{
  "horizontal_flip": false,
  "logit_normal_time": false,
  "norm": "layernorm_no_bias",
  "head_dim": 48,
  "inner_norm": false,
  "positions": "learned",
  "optimizer": "adamw",
  "batch_size": 128,
  "weight_decay": 0.09
}
Rows from block 6, named by matrix and row number. Each number is 128 + 24 x the weight over its row's rms, rounded and kept within 0 to 255. All counts start at 0. Numbers have three digits each. After the name is the row's rms in percent of the matrix's.
# ada: adaLN modulation (shift, scale and gate of each sublayer stacked) (model.blocks.6.ada.weight, 1536x256), inputs 128-255
ada.1291 089:126113117088124099112124092090124135116120118103105123108147139149127119105112105141129138113136128089144101158148130096120140065126115128147098106125104109099133151107109121102117154120141107071145124151098102107162142143140139122141123146100189129121099121068169112112149133136125070124104154149126139120133148119115129137143125127058107079060126101107083134122126118141124118078120
ada.1292 065:126138118103115124074112148101122126147134142100072121169128128131119161181175077157130143149131108140150149132126166104081142102100149120146169079125117141141186147095111162130144192090090132119141118160102147090128099127132120128145138130108126127110185095157135128117137143125134115143139112135117096125128135114148068181119126132100134175146125138136166127148108144119149107109144
ada.1293 051:149090117136190091122136183119132150137109084145163124095091136103124087152114139120107201155123107141137102133092132161097137137137104097098049100113149144157159093093147110109123082134142142126159101104119118120150097134113111136111139142152077157149145110147134146154149183144118135121128145109120131113150136111131085163133128139115111118102153137108102156114117119140072112142145
ada.1294 104:125187131123156148146085154115096123140123152104066149130103120145123163128097130120134120116098116147170097130117167125127099089109097112134142149095150148100135165144107078128103109092093144107123117091103114142135090129136153123110134131163167119133155108089158139108141126121131152076122115140184155155123109169156102118149135153101105146112122089145126119140134076097126122115120
ada.1295 099:136155137166131091162107123099113125135133108132115108109103154125132091096099160137125092102103098126157132111081115112095111071101109090166160127124114112100141129146132113108099153073138150140150107083118127127106089144146141132135083114123093132135113117116152155124125135124119113066126140123130109148125093165106179156137147108112115148105134120155131124122163166124150113123117
ada.1296 080:153148150143139117179133126122137148106103157150106095121161125091098117129119126113100208128126182105130139125120130120119109127148143150120154136120156142152129126177109124100159126159149115131196133149114159099143127156078131112135121151132073168157123104122084134110130119145153116134051100102105129078158143118119157135115104115168123147102158104125118160084122086102111117109111
ada.1297 095:133164132123126122124119169141155131135130154158116122135068142116142155150056149137129113161149114153139133142105171078116099147115114133120135145156120120134119117115097129113108133088109137120129139151155154128126148137128118124138132122151135128117121143157109145126128084121119132112155133133135126164128128107121081166130137145105151140159132111108128125122122156136085122107169
ada.1298 105:117106098150124179124087130135130115101151164137113094104111141161159156147116153159136112109080130073103118121143113127120168130120116128149066158101152123156074123142087161160104153153137165105115147158162114094098129133117147136097144110105129112119104096172119137159147176091117150125152117123145109138119114129156139092159135122100142144085115147153132108132146121151143130149130
ada.1299 099:114138157141122139108106115126106115144141099110152099109094130121138146123140157166141125098145117113114164126144084129152128158158140188063094124114139131104136120164098110146126126122145114176104121125125180112089136113136126127113121106116096108141157123105150193147136105130137177118124101117105079127114114125142166088104113146095140118156114118148143108101153140098122137125159
ada.1300 069:128129133183138151083167136184137129129127117105105118142086131107136165105079088120131144121148137112131164143127149123138170099129127100164094191153112121131139199126148151111121132137144153090138138135131095121131153131138147118118039130109125131126109089143159153122157142106122113129147138124101108134123132140134182148099138112137105148108134129101149128139127100143118157158135
ada.1301 070:133145102171136115150123083150146146123093104164123162105135120129104108111146145163114226126159151122102128139137098138137120189116126116141129137135145105165169107131149126099101111126101099139163116118047120094176130080103096119108128159130161140095111134124171127117145142170147111160116146148098128095153140112098150125135091136136175107141134141103133152123150131113102086164130
ada.1302 082:126132124110091105122107148139117122141125126189097140099087110134129121131101119097128124118125156126127094126107132121143101117104105162133118110080119146123121138088097109116157145174147092124143120115161108076129110086128158132163133124124124128140089128114161077155134131173125117072090118130137174123123070127109118151174124127145145098120127094149105122071134138135105101170139
ada.1303 109:144141135128111169110129159125161133145143104125085130177153132111136189136125112116126069128107106110162149136103154126106136117135105099131075156125118146126088115091147136134115140141140138153089096126150152109099156134165087143141122104129119119137162102111160151144151153118099095181157129149123085179128135117131134153111143141187092105080132136133154122085112151145117154128099
ada.1304 094:131147108100154131103156137127134137130130156162082134099123093123133183098135084097129160097117174075134126091109118113166162111127117134131082128108136103122119102129167156129111128168120112156131114100159116103145125171133154136133131138097149137151149136156129088090146140148106094127113118120151195116134066111106058132146126136126084124110132125116113138108089116155177121137119
ada.1305 070:132113133128109149132110141136072123096127138153154123152163152166128141105137170171132144122083182105162104125129123103136149126117122112117106073163160156139158096093114136122190164120124138140131097126143117119122160120119204132125109133094131133161108166086132157131099164146125121116147140137104168134124166154128161107149090119117087141144128128134145125138122153157107133167096
ada.1306 105:116163170136126123137156105119100112139128107107109155121098104140144119153158149165140098140164131140162128139109127161103122162141139106098141142110142108107102120128128147130146117111133123158108155131137103135087143128131120121112129099106098109130130095159126124129095178128143171151096112120145088147111131114140150135162134146138163124123118152156098105148171165109096173110160
ada.1307 093:123130129122133081160118185136123118173133189087146163173151177113149120136133136165135124126117111105115167114112150147122098188082115142124124116106092097151131123156162142127107147109119113116131123113139080154077156122120121131121081103112077121146168155135120103148159110073120138124104125106145152140115141160107174115141162130113123131100125122137125110102130115130148131097143
ada.1308 092:133134110092128122087129148136088123173130161139158174131150129161135145110154120151133129124114137125109141096151167108127135119118142133119114119118080157117122105140073123151114179134138135084124108116164140095103071112129164130123122123118101134127109130079150135141136127137114139099085106123127150125120085096131120095147129119124112142155134080153087121113166098125161124145153
ada.1309 085:130083126158135154144120091165172133137120120109098178126109134136115149155116129105117132103098186164149080095107121143124108161152138143173103117071141161131094120139168145126172096132123102095146162112168141081158149155124137132120089144133178128114139101104119143105150110120135135159127155157127109124141133138171130123114103107149140105157127138120114137086182125099117100119198
ada.1310 096:126110124107150085129146146140148135103129099112160181137165160120126134127135187123128117124126140128166095141131176116184120116156141092131095132171098107129103140115092174138142106110121132102114104143156099139152149101132110130103120129092141124102159163143157110133145134122125114149127161125147143127134170112145141148130065142149087080081125120135055131125133149154106080110109
ada.1311 119:128152075098159137164137139124115137119127173137147143145137106158150111142160119125129156131101097117075118121183126098144146124123104140151106119159139078153120148099105093127142156135122101128153124146108126116152115130120144132162153141122165136113116180149156180111103153158113123120124084141121116100132087156094091107148171130166067149133132063109112139150126127147147109151137
ada.1312 094:126179118086113112155138134134177131106125169132162193143078168145120123140125133103128152142133148144105047129115141143143154097157113103161145122120211119138143079124142148136158152169118151125134096143142155162147118140117117128110121138140145127109117109093078127112107142170127128120151162136092119102133104137117130141135162168103138124075127132122086140129089118117177151121102
ada.1313 067:133108125165127107096131113090121128101117120147073104094058168159122083105131123126120142128128140162110145116109147149153151111159160159138120116132148128130115098054130142109108112142107146116148147128141129098138101148131068125178152122127136119142112105144131127113109140123125185130112120121144174113129137124133115092157118165069119125129131119132115132143140135110145094132125
ada.1314 093:131152140159095135120131123156170122096141097118139097132122131158122104136111143094131084149103120121151153128148136134122094106129120119113135178169118155105060114164155159116137125171132117137105181174112116135106157110182176149105149108099129116107167143163106152138140132172113114130140112128150119161117101121112175104148130113159169117111123099122165115107110079145149136105119
ada.1315 089:141144087126125121133148104091111142102126161134127140099106149135118141095105183169121145121101142131119137107103089106139154151107099120096132178132125121122148079123103097087123169167113119135143125083155169129147067181110144148134104137112135148121104141136148159126121154179104129126104170132149133116132118099109129119199114159123113150110144123137107143082078144146097094125136
ada.1316 083:142138104104147130155117137116125153123137113146117160109124139108122152147125129070108163113144134151128103115151121169160112124163098151125127160183160043123169181115164144143157146172129097137151114098120071106169088134103129135127129163161182155129143125123152086087151185155113136144144149161108140109155118143101094139153141115145114151139150132107099155153144074124116135162145
ada.1317 072:129123123189146098124096079122154134161125145161123081119157130118128110092147157121122140152119132126136121121141127127123114102178114112109129169160147102139154200140140150145161079118157135136129093123110119157135105100130111115149121130119123129111175200084127140132130135125137107115107122129128141132134174121111164140105119125136138099124130099137123133124105112108094143078156
ada.1318 070:128149124222137137183112109138091127121130109142128136137095143130142151119102136078131126149153130189158129138127126117159138053130133159175148142120139131135094122106107123106096111154146131145115135123124135148126090090137122131086117127140121129136145101132117167129110155173142193124162144139115090133124085147096110073098141148146142148142125057119140130091106136060123123149147
ada.1319 077:101122145089085124181119147123113102140140125141114146139160167082127177165118122087144157075109152197140093117155147121157108088177097146135122167136138095123125153123127099158163141092130077119114114120118132103087109109100122140095090091111156076087154100119129115115119107167144079091109130117127074133118097059140115109146154132124137133126094142135127095149133120124159125103150
ada.1320 063:130120129138108148177134137129181128129129130105131125131137139148130081103126153101128120102112121113087158137086097100112148119120105179149135130125122155126110150136117133097118116153100124129114136139156118135128101075143107122137159138128123128152114124230143160114105094111125127160119110134122147125126114128160172123138124135144128116103131138097131126091162139170133152136190
ada.1321 104:112142123087094136132152156094135113148141115130165173154125129122129166128147158146141099131111094111150143171113114129160133152125170105127075143143128126143152109146116149133118147142130122113068131098106137103107148113159100156157103105111136098151127143118152160170091167108136136156132141148153071149113140128146136150145101153151095119135113162124099103163132146133109126096117
ada.1322 076:129134130119200176127128146145162125152126123099117107112133108150138137142108154132125143123126152131150142116105132089130128088117106108117121114120097152109122059165131146101137179104145127093141158110154172134120115171146163140145143117122116127088115097107103113122130138151119161135143097128134131138126136131103129106122101086142080200096126108142116125107101080150164149118123
ada.1323 074:143168115133109143109118097135092151107132114185113159148129128113116119137128137105117142109178117124056124097154153157129080170076110144105090156161097151149130131139102117153106072102103123124138141133127182092158110108094135129129154138136158140124087092133066095112125129121100115137144147134166145127152141138119097113183097106156106112120140096132136160158096117143113118137095
ada.1324 072:129169125141105098146177165154118128123125126153131130151138128128126132112148112079128150128160115107153142123051164146103134118151158112125119182161139122135109091143140108112153137107135150114149083082137103077126138177106122126135092118141127131156132174127138102139090120134124107109132128119144128129129106096128077106087126111144159105141128130103159128152202133130146126155123
ada.1325 073:125144122104146120221169083124085129171127095140164165096126127111137101073136095156132131148193134118080116131117166092184147087141095068113115137085085091124116109110115118111133149149153090146134150133108105130130110112144134126118150125125135132072145117114139124132176073139127117122138144124147125122126125139127114139140117117142113142110131086120110127099070108121089116131106
ada.1326 070:129094135103162134095146108067077130120126118118090095133128176109133113148147172135126093090124125089073109126162110135150129161148148163114137118068113145093117156124090136132150118144108110186125107140097121158128075129133123116163147129116134127128108103129118134129130149114126131120136111130116129128128109118082145186129096147121128144150127119116180127123131126106137117105138
ada.1327 067:124130121115111118107129123158160129175128079115129140127152116152130094146113169112130119153140104095132173124169082111133091150150143135182165111144163159114129148130116125149129154124119116112121122156107139109132174164120117126133122125106126124124137118129188112128157158076121159154143090131159142126124104168101110119122110129132157130092126111145082126131147135166138089148092
ada.1328 071:127178121128119161129123132112105124134122127170106124136180116138131121139139155133131104102109130128160125131117149097104128098163148160193138165117122088124159131104106136120124203088151124132127172158177157117122103122141129130153107125117143124122097112143121134140112111165120133131127101128135079131121111118090126157113117089130118149107124104129141123135101148120177149121140
ada.1329 060:133140118104145160120131167150119130105133133091118161160107196186135133092141123171129110128116116160098162116156164118125168111144120148111067156072129121146081116158149162128112161141176136126127127192111156152121125105101136119130145130129137127138116096157138133127107144099125143085159120125135143130124149152132157097096150121158132142164132113102153126140129108179189111193091
ada.1330 097:130115125176101120155151168118121132142131128128142163086133128091140163120125133108129123122131135145132124117099068129137123131165101116148134120063047139113124162142109091143168100149112068149121138098117132113116138122125165120142115126109110128173167141126122093106141124129114125136149135127092114141132129177141072140148119142171120130136132134119103131157148124149116128069115
ada.1331 106:131096118166112140147148120107158135094134180122168105179148080118116084102186115133127151154068160065085138128118145130164125127148150126131093104138154143141167067172148118148122122152110132140133147138163127119142114151096171128114132130120131135155143147145110133129138109126127160134128120126144122127134136090178151155110170165101126109094132068141105135134166124124164132110117
ada.1332 096:133160126083115101093103125108128131116127158108105124161138133163122173108113110107124126150122138149146134109147152106115111124123124142140151138141122101117109142119132132136120095093138151070126156121116153114127098157114107124114093128116104135112082083114163121091125084150118096109113103117150133128133120126146158141182107085140102160116133160143123138103137112118117106164127
ada.1333 096:137136143153139110130141132147134126148130167112075118142121114071132129131128109120127148152184155126164160119118141090096109112129156162126178126159090138113176130116113088122146126165117127135154157107121214112123133084129121127148124124146116135133155126145120172082175145121131120147081166118091143112128123122172112139128096060081158112101129136112138130100087137160090140150122
ada.1334 088:119108135124146125117137163142125123096126087162097130137101114185126119121134133116131123161119111155110099131091157157116130146095143109103125072124102139129123136100134094132135123148090119177134093141163130104127156098138146121138158131110151126143167145159084090115146133074128157128108092135082136108122136136129072110111167127133133129103125145109127124105140156150130089121160
ada.1335 105:126106056178126131116151115140151134156144114152151140129146132112139105086143121112135133125078126111117121098116131131141090136134146137079126144196110161175148155128129141154147137175113136120113117133138148116141122126090156129130093144118150121117115139135096184103117118142090139162135164144135126115138146083171154083101133110150172135133115118133112134093111154110142130153102
ada.1336 076:126083133099090121136134089149130128146130142098127159166155107185123165177119096126132126140126132112113131128149144108137153143098124090112123075093086117125130116093144115132133084098146156115107149135146109123126155145137093128120114124080122130118147181111156127149122134120137171172135126131085130125125167112176149083107123171145110132097129127104127129115102156092119147130109
ada.1337 066:131135137130111138148076119147070125121132150085145142131086119124126124121120113168129128090155143142117147095061096176107109131092152152156117076102114099104126128125093146128131154116161120136116121123137182116131146137158130127110162127138135129080135116106106147076178124163119099124127140127125138144121160120087139136127084109142095167155125135072099125146125094152125094150166
ada.1338 099:140128118126175112121134146129126125129140135130115158143112129105159134093142130153127145139099137136125129098091110138096089139155091144101131085105139119149125139106116104150129196135118121150148138141143119158081092103087156107115117104133031141098130141126090100127094185152101122085100111078167181127118121092104115134161139132098069162120143129159148123145115128132144111136171
ada.1339 059:122146170133103145122127143128111104107171134108126124150127124128158129099102151140146038121157093112143138099062166122161112118134137172129080135161109138101123103160111131167112139116136161163109157145132108136076133095153128105125123105120097114119133111152091117149154128108120122111140118127119138171100101152122130144110106111091104088152117110147134102157125172144126144066132
ada.1340 097:146143162124090099127150108111137142131114137173133138151133099115095073145125123083108211132124101145079153130184119136145120142112130119159145142159133156134159127183163129087162115111112119088198121169093139126140143105069141120140140145096065155146135120122136140092156102111158147161098152117104147086160160123144155082090100117100131129097147125093137157104150134110095138113110
ada.1341 060:129122139166091159120109155115151128140126058130086114154147108126109141107083110151125127156127166126142109120148199123135108131120135141205136116108165174119099148134159112113137147103110191092141127144159134086128093135116138130113188129121112127111116107097168112147114132134128146128131167123145172130132110188117076143112100148095115116112127121127139131145100085096117129124115
ada.1342 106:088133174098124100152089140135123103131106123150140070134112130135121097097078133129140181108141113159108118121116132134123091143132113116120124119126107134121174158128126127132129098146147116141154107108120105128166123133084131108138088151099173113124126125123140103114162118125206119080111143109105153038120122142119115126101106097131117123131095102126139120141131081129116118098122
ada.1343 093:128124117122133105143175135110110127137130152114126111083152143137134071121137118138123116118122169097144082132119122096114129104109155113109177160070149105146088158134149158096111161153131081083153121177144122168111126124131113128145124126102106128104083138101086142093121162107124125125127093119107119128125121168078152103114142132084078140136133125141129129155138070115160113190091
ada.1344 071:133154130140135118134091123083156128124139075110112128124146129116126103096158113099126118105139150131055145117106171148139132111114163101123088088081180169123121087156127123129100113120114138086130111075179176121131151084122137128119125132150132128113098190114129133092130111154121102134138119141138139140130125047137052116095111138135127107152127121141094130170191097094099124161100
ada.1345 087:122102109155127130108147095109137127097137128134116136133147101131138116137187140139136154098156137142122097087136085145160134101105080102129145193096142121144146090142110112147090106142111141079137106162093124127125108113113142135149145130115122118092121131082145122148119150180114139095163129126146098096125126058132138108093112119123170094118125111117127129148117088100152116122117
ada.1346 083:139113097135124116100187092127073147106106111146149144116186103140111102106164126154110179092146174122157091113130089085134129138192158118099113105131095140146101144124159137118108132119145111128140133137097114116160130141109100146180137155096122152139106107133119101122161117129127130097120103129117150095152164131116133153153123123083093080121144156132130158103134130087142163114182
ada.1347 064:124132134123130136123080171146092115137138146155172108101142128118146075082140127134144069152155160141149102103092116139132128120131129106115104137133121147095101100133141133145105131096174145136117103095123125179099081130143143120136123121164151117126150168190121149124097109174115129083180142146121108142112100137149127123144104072125168131140117102122120113116096123138104106120098
ada.1348 081:128134128113151158120106083149198130157130114073120087131129119046122157144128153105123116119142106157136143128103125173118143101119145135139119127127097096131111118125155128130088124142140102162136145143120101160123122134142121123196123128139121126138146108147149064183142105168118142138126116132049116131135134140097117085152104139125212132100126140151157129173122111147142094098168
ada.1349 062:128113117098158104120163118122131127122129144112089166165098156141126123116130155179133134115142159122133110118117130111079071070088092110189108079175131151119127137116098146126110146128130100099112139090119145103130106142108131138112134122183128126159140143128153098140123103118126131118088131129132147134128112145124133111110104128151124155101126162132142126107145156132126145127154
ada.1350 055:123108132146069120147125071115142126084128137136172069155110150141118093087132111126128146134160096132146145124135146140157129126099114139134077131141092106137117120187185128123113161150089163139136111135054153097124161150119123135124114126121129132113085115160113164141117177106127150107097129127160159129128109129109098106089107080124097083158126161082152126112093133142105095138082
ada.1351 095:148120136122130104142124100120131139087121136125125139137174115102113160143096141086113161153139156132120131077142112149119150145143181136133165132121123108112172141163163141126151112091127121113134122152114102131115135098101089103120122129128039157099114108117131084102129091118113138126083112085096127097143160140113137177108110132154149135121148184120161148114149122115115136130118
ada.1352 066:133095121135105131118129154130093128132123128152189117140119079171125144110101135126130137086089192175144169110121127117129091132157135169092142201151105120121096138168140136134130118156123125117151129119125147118132172098114126120142114130082108130124163151093141127097162145154132104151142107117153139133135099139090070082105150124154119150107129161151131135099107121145176131125142
ada.1353 096:113160133160123165081128144155113114142139138147097176106138059107144134103123139128137114147159121118124129151153110131169173096140141151111125133064165144108109089118121099130103130158150131141101122141146139108100138128165135138164110105102136108166142097127169131139174109128142134142090127111094196128111119135135111109156088151127120092109114160131105107125111119141122109100172
ada.1354 092:132123119180095100144138164140142127123133104131117112152141160102130135130107115117126129120118133165169144077123193158118155159127091124125099166077149112116142122128126121160177121131080163157119127152115140120119090122107152130125118128200132129144139104133098081101149086133110093102124121128147101130128112114136094109111159148109163155129127135132144125155102139078145143124113
ada.1355 057:122093121116115119114144132149139124136125153114103145127127091172126122126129136111131130126157096144106140130153172150124126135085138154158166085139163119127172122148173135118164131165117139137112147167136111110122111148134091135136168131124143120089138078133133142159103144088125179159136145127070126133125134191080114097090104102135105162124122101106109124163107080132114132093168
ada.1356 094:129147122142113119106130181107085130099153132139128123091124172129152111118133133093132089143128114150160112145122132137110148120070130110166171143154132100131161077087112135108147127184154097066128121132112129178082159103153125157115152090130117109114158161109142133138141100112103122149177133133130117175118182113150135142176124101149139134127127125139131110128158117147123118144120
ada.1357 078:129111121119128134168154141144148122121157195114127119129150096079145123152106186090135113136104142127155121106126127104168115140126122156123145110117134169129124139177125160194151118122111132148115164119142157067109105101125136128117157129121115123155126121155124169131112133145120132132156118143118122121122090143107156115063158143122138113161124140179158121135121136112133114115140
ada.1358 105:129150100116114142153114131133104132124121151166139155139176137126109154140165143096122152138148178113156114124108121173120120139122126161106144147136166109140155126121140127107175183157138099134153138146123118141147115119097114118104087139159147133119122113111181165106116111134130100142146111128115102102140144129130122115147154121174110139128126104095157140115115160103137166153112
ada.1359 090:129102088130115118151157102110120144106126155135148143160142125163116129131172111125125096132110085174114114145122194115138132104122143137141084163118133104147118093073137161124099107176130109154096125101118124106162121158156123126146146157091203134090159155091103144159111134133118081125118121166117124112139104131130114128091081103155124117057132124130097142133119095149118141148114
ada.1360 088:133140154163160106109122133131148127126125168163128139162111150132124139124159135138121127198127127146150093140137123047120113126105130126131144112087167174099112146087117112127086177107145155134118085118174181168134083152131175129166147127161119125150153101120112171121102155164133105112121118121129064127129123113156118131169084079130121134126128140120116132141125122143184146131141
ada.1361 095:131130134149134143115109102136098125094132094099080112152105151133120179094115146081125121142123150122153102127130120123135145082131092110133094151123108131108161081102155149105107121127128135101152113107097122129130130080129150132089158123141141127171121128152143124067159171142123141126173120126126115153126131118141109112176118130099135109123127169121100126160103144093140114120139
ada.1362 103:123095139100101102151104095098132128131125128112142125107150128118120135184167107127126131152182070112105133146120117117153080146151136148115102097095097139117137129104132140129098120104126123158125121066122144106132139180120076136138156121147143123127175110116122109140141101094138159120149065130108127115131119197155112118102109148077148125112126138157121126131132117112129094089109
ada.1363 056:129081137160127108177095120102117132145129128140120113119122131120134147138146114148123141096132136111095140130124114106120079137108134126154162150107172142093124148148145142154120095120064078143126119125105162120130090139114123125097151123136133130132183107107095116143120098173125111165128140121107110130130135120149095106099140178078151148149133062154179128163127158096092114128099
ada.1364 067:127133114142142138129100128134106127158124097131154099155116140117115180152150137128129153123157146139173097138170134155127136146150145081129171146124112119145090131120119117105125136139167108129105136152158097094124140153148095141168127128121114129148108134149153154143189135159132135131114135126112156123133127121201109104163142190131110096162124122125110132138159133118198104170150
ada.1365 060:127102137196139125114110150145186127117125147127120114136167118147118110071181132132122133137134144109123165132119103163123134105140136078169103122117141133137099173136104155123137167142106109113131128160125162130120137160130158142141156123130120127176145101103060087122144133182135128084186157126083105117134149174133138138093089122108159125093132117114138129155144137162160129177090
ada.1366 109:133115107083199111146101131139110139130113130175119128112100113117139122096162126084120183085193154164116101109128114139135124141098133124098153180130114080138146132141164109122152129124140143115180111088123154132160104115083136122100115154140155153105139141095128098082074138124121113139080106131116178094135121140122084112127117100156090129131141139119121142135098084126129123167152
ada.1367 074:133102111143128125111147130124102141101102173134077109072156121101107126066102137171113180144145078119129086148137128104137139202142143117129116179080140126140107106133131154100137135162136171145159163116116081125148135114116111135125103137145127136163110152116118124133113182128136151136057115123124189104145143097141113124129130131126148106086137139107154142126148139119135117141133
ada.1368 110:122152103127097094133144164126083134175117142143148112135109119121100106129157124146131130130144121113132122152140122113093135152128167163157194102112103124168154151138132155133166160165129069079101120134106166132151152155150087155141135152129144126125169134101116170098127088136139139151109144143111163091138168122152114126059106100111111101158124132105150139136145131119113103186112
ada.1369 062:129124153097064098130147119199133127091127178155113112128112157080129145129111092120124112107172118108166151126096099121149099095117115151110154093142117162118142160100142135173100137086131096181122125123118129127126131141129160130150107128169121126118107128141111150151149155088127174099110156121107113129129097168156102136112134127107101178142128119144157127122140139148112101095153
ada.1370 093:134137109126191115094085124177121141142119155085157177130111119118126122125129109118119162095182164149103110128147206130151098115146098103132142158116132139125131085114112096132079108139134129051150141162147125107148115125120150134130074141119151149121132128102106128104164098120132107138108150127076149110139101132100108167109187134157159153165143149126092144120124094156169146125136
ada.1371 076:122130122119118123128128120108146126120124119147121116153097154139129127133136144115130168073142160162084183115184147073117154153109143140152149096147148086105150123143185118101173097145111129113158072152117126139133172118123139135082110129171133125121184101154112163126138066105140124160143134125087056111130138108113142080080144113161096123129123107087143131142136130108141137113085
ada.1372 069:128112121131139085142118088135106130118129155092069115108145143140131088056105077155128112111135058169112194127120131161138106121084109109159148122137120091158122139107180127126143136107096144087131151128086095133126139123121089119116107133092121132118154117073109134142127110121129161131122158128130156132130131125142138099117109152136113111128129111138140131163143132117142124138133
ada.1373 099:128143086123122130143129076133145136145126117116098151131176151101151143129167093123129130076131178177135134100115159102124138145088118138089158139074124143138136100090155145139154167159125189186119135122096140139150071107108142131134088146151169131094127119109117153090168086108104110134095145139142103116130150069152108104156121113147118115112132131129121132104131126128146089157147
ada.1374 071:129168123142127103100131108063143129134122117164144111184113128113122124109203152170126111127126096127137114135135155168136089100159087152119120163128132151123111136176121140143145144139090160134128109108104168096128092082111134119155113130078123133116098119138118142118122168146122133112119166130132131134131106143166115140138129141091116101137129094151129130124140049110118142143157
ada.1375 104:123135137138104177136161107119124128105125096174133155146140066114130188144144127151129122167088120141137151129162153131155151150127108136104118145168117153104124140091120123102138125151092122121132131170135120123131093163125135137117125130115127135124121165166162099127129207139142128126140121127089115127128080155095122139173108184115107080160130120132143127158131137139166125094125
ada.1376 096:104118178141131065169114149108089097132126141132138079124142137110167101099138143163159088094128134139136145150130148103152109116115155142115120125130116092096112122098144155156139124136123124129084126108121127098079104110154138151146159088099105102111101155130083072147192160143148156112112113102140146139091134111052109179148119139115111138179110112171115092146137103147154158094122
ada.1377 074:127138140150176060134137136135134127126127109124143143126094104097131148120160133100129108152149135157136085127121120158113115132150147093155144144152181129151130134124096134129185096135150116094111133132087094143135146106142120144121094133096138124071144142139176112126137128146125189126107144135083138132125132106097144129096111113124088131082123139110149127113094104149088089148119
ada.1378 094:112130116153107092101094127103108128130123102153126135154082149128128124136138132108137133134162119173115187139102136199116154119137104110141109124097108114169144132127125129148119103119112132160103101108134164142161145120119106131091114150110177128079147113142126166136127119106149078150137144143125123103130115110162153084097125111175107089164121146114161133125105155095098178142112
ada.1379 070:125153130129133140136175125094143126142125146062124121147095096120120062122100109140132130126158121148178083116080132119173147090125136123159136157118121113126122156127086155106171097129156146111106156092136117128123132104147127128085100124098136126143153122152129099131130090162124167123111140122114088124130091126155155111147098077102134135097128152118159126137148115129129177128143
ada.1380 107:128156138155167169128114144105131116144130147124118090076085156148159198131123118091136113096130141115139078126142129174118131127108100132118105165124132101130080164153122139138088127088128150137152117153115139102103102108113151130115103116121110122142083111109142149116116110105121129113152132126128161155112131152147100196103142113076123133142123143150150113160156089092132095124154
ada.1381 084:129161129117132132120112093159176127127133119086160129139119130147133069107110108106126128157116146098145076142143104114111082124096105089153135130108138129122108112141128153129111131086076120120156105163139131118124136135161140127180055127147125128091149105143099102126144101097129171098165110134172144154123107144108120134124158129090132181153129077133156126161144109135068075085143
ada.1382 098:132168115125151162139107128151136129155134131157103129163137119093135151147124124114129131127109108179165160119130085108109132143143147128143166145104088090140138128092162145148112132086124060148143174160121128150119161096133112118137180120065106130109151138111158125152135091120120123123097121129088123145128105100117098156148113111131115058118132134128162130124150100102136063145147
ada.1383 090:122102141179175117187124147114164113172141146120126119159139114160147141097111160096137139119122163094150118109132125118169108103130137116120151114123099121120127133142136148131090143126123168126153147104115150132094136140120150121101141108114093118126105133105103126143155121118130153131137159107172112145112111071143136107117184132115122124166123110110116111139192121101137118141126
ada.1384 107:134141143159139156127114130143098124131148136111117150163127111125141143151146123136129093171114154126118160116072116146115117141137131150115113143113142128112123082139129117132134096121146146128117129167137117134105175170161140145106112107118104124117122140133157146146144133146116134090145156121164081168123078078120099124131144152121129096139131128151141118110119143112126106160137
ada.1385 076:126145126114116132148137147105151126137126145083104100064091133134137127140111078142124136088146099165127182111092187122131097080116123107160110141158121129133130153108113094129138153064095132154138111106153127102123123121143167128109136127130143130104094179140076152150134170119129163132122164131119108123124114156085125098137135156145136183117127091136120124130121107125132088148135
ada.1386 074:128118141106112118096153143169129128110129114080120174139111052155124133179114120126128129166135132141095111119148122153145154181118186161138108075123144122134149097154157123135129109085126124151128137130151123136128118150119127137142143127142119129154132136099206157106116098144132126129129084132098123133128137143126097149134145119134095055136129126163139129121149146093150123119142
ada.1387 098:125137130125119128076128136128101125100133135102125169106125149132143163154116139164138105130113180087130098132132171140124151139113102104105104135139126137090122134118122108103077138116128143160137130153159087163130094161144184122116146127108174122164138094131078135103163150141119099128151125144078113153118124105130124105187160141153138132158124145099115119109121127149137121152161
ada.1388 090:112114088091106143105160161169119131087122129109123128134097134155120153101111119160136100159094104121128140172118108123151106153166112162125070133165148128161116135116088108139096183133129109130089125143118121114164143159146091133112142150111218112105109160143131122152108156110126090128182147176125169128130123142119102121109163188128111135105117102137148130150095123151148081153152
ada.1389 075:125110114092137108126169112115122128118125114124157082108174130158125140112121156158130123143129165163107123121090139113115141135134125097107126142134153147127085128117097076120127100106116201174118145121114142141128152124151122134120119124133124129093175152119054175141119146123138169123079126121108131119127112094116149108150115135220138124088126127147143126092123106136160117165160
ada.1390 086:069109153116113111146145128136128068126095127123136112125154133128153124132117136108178161094103109159140098105131134138151124123134142124114101113124119103104118146101136126155082125147112111140124128115135110120086095150123140053124140105140142080141141147129128079160109118148172117125108115079163150075074090149088132137122127152109112150120067103151122076167126103139137136133122
ada.1391 092:128133120150167102161135165123164127109127108125159122124143125097125086134117134104126131104108159153140115136100141143149164131203139113100127136103150113131121093141163141122132085158131130136130093115121122088129116119154129130147126123178122127103122121148107142089172125178132148149111180131123111123128102129124064128149152146129107123080125092108133130103096180124116109154106
ada.1392 098:137099085154163087150101100123122143121131170110108109135129106130141161138159119147121145104122108102125133120115113121123115114117125148170156126161124128156170151109136174110125125140121132094131098133129149176142143160135112133146125134077099147120094155099166150164136127143112156140092048126162152106138128122085185192116119122136112083145142110143117147119177145107157194110127
ada.1393 098:142173120169117124158123152132112129108135150115119128094107152122145095135092142108129088125113108138147139124105120114083095084129108132153146100162113133112054113117099121111102136123137157110135157133158134152095117122139137134139153113135093132107141087134095110149099105115085139070157100119124154176120124134145207099150120110108125156162141134167112123118115171108116137121149
ada.1394 102:119146136128149183114100127128133134132130121135150108118115174100119097175087126148125107095132176157150113161119115138125101129135116102137071105119114154123083108098113094130114105128180113157111149121125121115164125145168152127125179147127201122141082123105164152152138130139147144121159108166137120125137096151151104157136106126126153137155119144123166134165120124160119161121119
ada.1395 094:129123142065106115144140160121142129110127103107117189119099116157121178135144103130129136140142116114111149127127159113127149119132149105065140123162127129123154137150124141137162145133108109078115101152174109140132131128099107124152116122179125128136111097126155102140126145149123079129151162128122159132128162142117128141135049178099133167137130153148118129155130108127130141098147